{"train_examples": 78125, "spec_augment": true, "win_length": 400, "tokenizer": "word", "loss": "sigmoid", "encoder_norm": "groupnorm", "encoder_depths": [2, 5, 2], "encoder_kernel_size": 5, "encoder_widths": [32, 56, 96], "text_encoder_norm": "layernorm", "text_encoder_qk_norm": false, "init": "torch_default", "lr": 0.002, "eps": 1e-06, "final_lr_fraction": 0}
Rows from block 4 of the audio encoder of a small contrastive audio-text model, named by matrix and row number. Rows with one number belong to one channel. Each number is 500 + 25 x the weight over its row's rms, rounded and kept within 0 to 999. All counts start at 0. Numbers have three digits each.
Before each channel's rows are labels from the 100 clips, of 14848, where the channel reaches its highest value: "responds to" is what is common among them; "peak in band" is the frequency band that holds the peak. Only what is clearly more common there than usual is listed. The data: struck, bounced, scraped and rolled objects made by modal synthesis. In brackets: how many of the 100.
# convs0: expand pointwise conv (encoder.blocks.4.convs.0.weight, 224x56x1x1, standardized in use), inputs 0-55
# convs1: depthwise 5x5 conv (encoder.blocks.4.convs.1.weight, 224x1x5x5), a 5x5 kernel
# convs2: project pointwise conv (encoder.blocks.4.convs.2.weight, 56x224x1x1, standardized in use, transposed), outputs 0-55

responds to: membrane (70); scraping (47)
peak in band: 500 to 1000 Hz (30)
convs0.33:524562507479508461493504539469501518553553509493480502491481496495489487474468487497505482471483445532481483513474482535522519494489486526546504497475496484453517500531
convs1.33:513499472470533467502475466490497535542508500504504530483477487471452470526
convs2.33:505483504496515483524465521465498516533487498512541488481493484528469546446481488476461491509513529498490484510457473533560478531476521507476543503460533490478505507504

responds to: one hit (80); membrane (55)
peak in band: 500 to 1000 Hz (75)
convs0.18:495525517458487519443494486478533504479495509452502499489516500478516515499538483509482509496483479508521539482543452506505497506542478453534468516542529535474485515535
convs1.18:507494514446462474469503527529510478487521508471457508503489521457508487531
convs2.18:558513460499478550518461498513488502522498483506491502494485506489526528492517480536485494508528524548521490477483493489550502473441518478543499472532480473476539498505

responds to: square plate (49); round plate (33)
peak in band: 500 to 1000 Hz (55); 250 to 500 Hz (44)
convs0.125:549521508498559539489513483475536499512518558485522534515511494519484528504463483483506509463506486501499498450524507456455469514497509501518494487483469513513510463462
convs1.125:499491504483505478491482470506455461476464480541533552539507507482510504502
convs2.125:467530508522500479456486495490477518466504506499518464533488462461504474488534471511517456512536493489512543481482520548475499473504493486530517513505543509557493523469

responds to: one hit (66); closed tube (39)
peak in band: 1000 to 2000 Hz (36)
convs0.163:502484492517469510469521484471480494505492490447532451535534546522512459504508512567484477541489511522477517505484504463509482456471501535505514488492480501540507505496
convs1.163:486481483485492484485488492485454454452461478515511520501494537535533521511
convs2.163:538522480481553495491502516473511497526493483525489519492546488489501553496486466475518468506502486518508495500480487507483556511515532502471442545467512502513471546469

responds to: wood-like damping (64); scraping (48); shape: membrane (35)
peak in band: 1000 to 2000 Hz (49)
convs0.179:518526544482502471499487540523477474503493516500525458460495478563502528494459519466512540502483477503508446497509526472516476455506509514477505515504525537523504470512
convs1.179:501523519495530493517509477503447489449467467472467477474492503480480472480
convs2.179:495473453520490524491472498523538479536480446515478501515501457512473503557544510481497466494534525533502488482502478520492515508512516501477536499538505449481512483473

responds to: size: large (65); pink noise (45); white noise (39)
peak in band: 2000 to 4000 Hz (87)
convs0.118:506491446504448522551484532462466472526504473502497507531494493466468512508496467477503537481478498456509466517500506494518473488489521516528507487515446535528493532507
convs1.118:508473449475492480462471475497493474484479499509475476481482478456472470474
convs2.118:483507535568485468438474482462505516504535487485499517501492493541509508488525507461483496490487519529540496500559498501505492502516469447480480478514544500494514498493

responds to: small (71); plastic-like damping (57); action: one hit (48)
peak in band: 250 to 500 Hz (36)
convs0.141:502489550500467485489486470491492515471514505494536474488490514528492487494505489470502519579511527514549473449494496498484489510509503507502508576464495476478499518468
convs1.141:450499444470462458501498481497469511514502496479520528513473475479497487481
convs2.141:491486527444517468520490508506504541497520510502495548476470499514516461483542515520486473531525480495459510549523477508505482513550472512501466490487527512512455493462

responds to: thin (high-pass) (82); steel-like damping (42)
peak in band: 250 to 500 Hz (90)
convs0.174:506496483506481489462513463506471523459535542505511512495505488498512511500528496497498539568471494503509504502533485458492521476506560528493475516497483443505494494442
convs1.174:462445502522528507491522526523506495475489493541505466466481534529501473492
convs2.174:505447489542500485478471499491542508535492452449516489475513501540500513466527501534532506493551502493528495474530544504506509479500511474509506515524532470455485497487

responds to: small (66); clamped rod (37)
peak in band: 500 to 1000 Hz (49)
convs0.67:535471507500506496506493495470488500545520499479506546502469505474457524505493501499507489508499461472518499451474538512547537508517518450541480474497531518504461509550
convs1.67:503506512502527493484489480507486511506485478522515526518519471454461442447
convs2.67:521506484523522519561474531490450499522491521492463523465452534480483502496448491501524519527458493503474516478502481523525546528471499489505496498510486480520512523542

responds to: closed tube (57); reverberation (54); text has "reverberant" (54)
peak in band: 2000 to 4000 Hz (62)
convs0.103:519514465464509502485502476491459514537468505513509497551428483504458531492511481524504529514549510482557506499490506514498527480455482494519486536480509514507490475488
convs1.103:464466457468479515526536528515506499509493499470465467461469491501501527504
convs2.103:500517491503506499463555501464539470448461529496489479528540486484454506514511499471496497463499485469515536501493509532468509508517481524462504469485551523512518528509

responds to: one hit (77); plastic-like damping (64)
peak in band: 1000 to 2000 Hz (42)
convs0.32:519516540507492462539492471475501503528486498533543470440489508521512491512485477457519562499476506484503473461465500484503495521480506481522520500526514497517461547481
convs1.32:472468468499498488477478499525477463479493528461455464488513468471489490526
convs2.32:487505481521527521487481497482571551529503510456474495488518535492523497465542477526545488517509523510508513523501450494456511495477454481519486496489505483482484485530

responds to: round plate (100); large (89)
peak in band: 250 to 500 Hz (62); 500 to 1000 Hz (37)
convs0.3:470555487554528501489486482535541511534525497525498482491512484471511437504465526483490506522551489503506477481491494469498484525473509481492452487522489503455516505518
convs1.3:503528514482513518510474478502490505464490494535543548522486448459497516485
convs2.3:497492489444502486501499505535529448485521487492519511500502472518502490487483494525531533462506499486477487487513431471549512476478473503511551515483478481534552482501

responds to: thin (high-pass) (77); one hit (67)
peak in band: 0 to 250 Hz (79)
convs0.208:496451508492499512496523454472518502483525461521512529481504483510514479506542503506497481531504466448487536516467498464514491558510525510493470502494517511485542557531
convs1.208:490502483469475512503486494462511505491463463478517542522465490533553499473
convs2.208:477510501509459492488523509527462460529476481527569483527512446524499484474507482519472498480468478526553511494511497507501500531538490481473527515484503472499544484501

responds to: thin (high-pass) (79)
peak in band: 500 to 1000 Hz (76)
convs0.215:484497499477479489505480490488465503457488531496513504554494494486524501495483523501488530559503514536526465479515479500526505503553505482468531543499481474475551464458
convs1.215:540549550541499494500516526526482473456504517515516487503475514499471510490
convs2.215:491493482512505519512520486501501525516505437533524483509517497482514542525476490448530506497506497518549544446517523503527452500512473466555513504495514490498490484538

responds to: membrane (85); one hit (59)
peak in band: 2000 to 4000 Hz (61)
convs0.2:535530515480494525514496498455434514465443499524479519502470517494512504509519494518492483523546472495544491478494490499506498478505506504526452485475488533519535529453
convs1.2:518513552525514496491511525506462459465494479492487484476482469481482472455
convs2.2:459530497493466508550515531482523519490510519485499487530486511489499501521488525482523506469464540462443474503530493468506461502453504501515541511534474463532509496481

responds to: hard striker (97); one hit (88)
peak in band: 1000 to 2000 Hz (36); 500 to 1000 Hz (34)
convs0.148:519500436480533436518502510525478476531547470502495541512479479483473460518490541515517507504470478469513505539467510488498510514508499524494490525498528489463530488517
convs1.148:457469463481483479473463472483490480487489467504507522498503529541540515521
convs2.148:520521489467503526513495509504525460471526493540520496477494497440522502520506518523494519489510517470446445480515503461463486504501479489508540497532521488494552470463

responds to: large (94); one hit (51)
peak in band: 500 to 1000 Hz (94)
convs0.132:496589447485487536487552494470532517488496513461523523506472470529488460487516526518528477483519496488496509474485533476481500500453491513502496497491525497517501501490
convs1.132:468461467463475527530545522517479494495477456505496506490457491499508515483
convs2.132:473488488523516490471520481475465514512526487491528462526555534495509468496472472473517488455503500516529505467519510533557520494503510486492526468510436505500523527517

responds to: large (85); membrane (63); rubber-like damping (43)
peak in band: 1000 to 2000 Hz (35)
convs0.102:502534499490539490508562524490470498470477482486498527508476546502548507525517540501508482466513478518497482481483479480507462458474467482518515541548479460502495503496
convs1.102:536529503476466530506471461464488482457501500467494521533519466502519514507
convs2.102:512521519542496479483478524542524537486518518473466527474468521540475473485491463460464484485520449498552490502513476514521515479501512499474517493524523495501534459489

responds to: one hit (73); thin (high-pass) (31)
peak in band: 1000 to 2000 Hz (40)
convs0.61:509519466494469474528538464522506482491551468441542512508490531525515462482523539504538524509487498470522482493504492474524509474513487477504484486544494531494490507544
convs1.61:473505512504466527532535516487467502500498500521515493497523468452434493508
convs2.61:459488546484475526489476494503498504543505482503435501542506521517525504512553504513477492502516505525540478503485512513466554504514519501527490478456501500471453472500

responds to: membrane (95); large (78); bouncing (44)
peak in band: 250 to 500 Hz (46); 500 to 1000 Hz (31)
convs0.95:501518489528490431444563503530506512537486492489515455505466473506506510496472512480536514494513494515487527505488494515464515506489496530527481492509469434492518480496
convs1.95:493497493488504498492498486501481514516527517509530541526515446455451458477
convs2.95:511524519500498493505503530460495492521501505555519491502533496503537534529458455442491484490505520511482456498506512493504485521519490493446537467487508488474511442469

responds to: round plate (45); ring (34)
peak in band: 500 to 1000 Hz (38)
convs0.216:438474482542523509499480489526509492477479480539513482490437475505513485509559528517501531527519545483513467485498527471506521504463502530463506514473515516510492513489
convs1.216:511484484512514487476464500491508480469517536480481445483506535534497535542
convs2.216:494485510472496488448514507476484523535572492497510537493534499507527490500495458504552466502460493533480505502491496457512516459527510509530481503543528474519507489525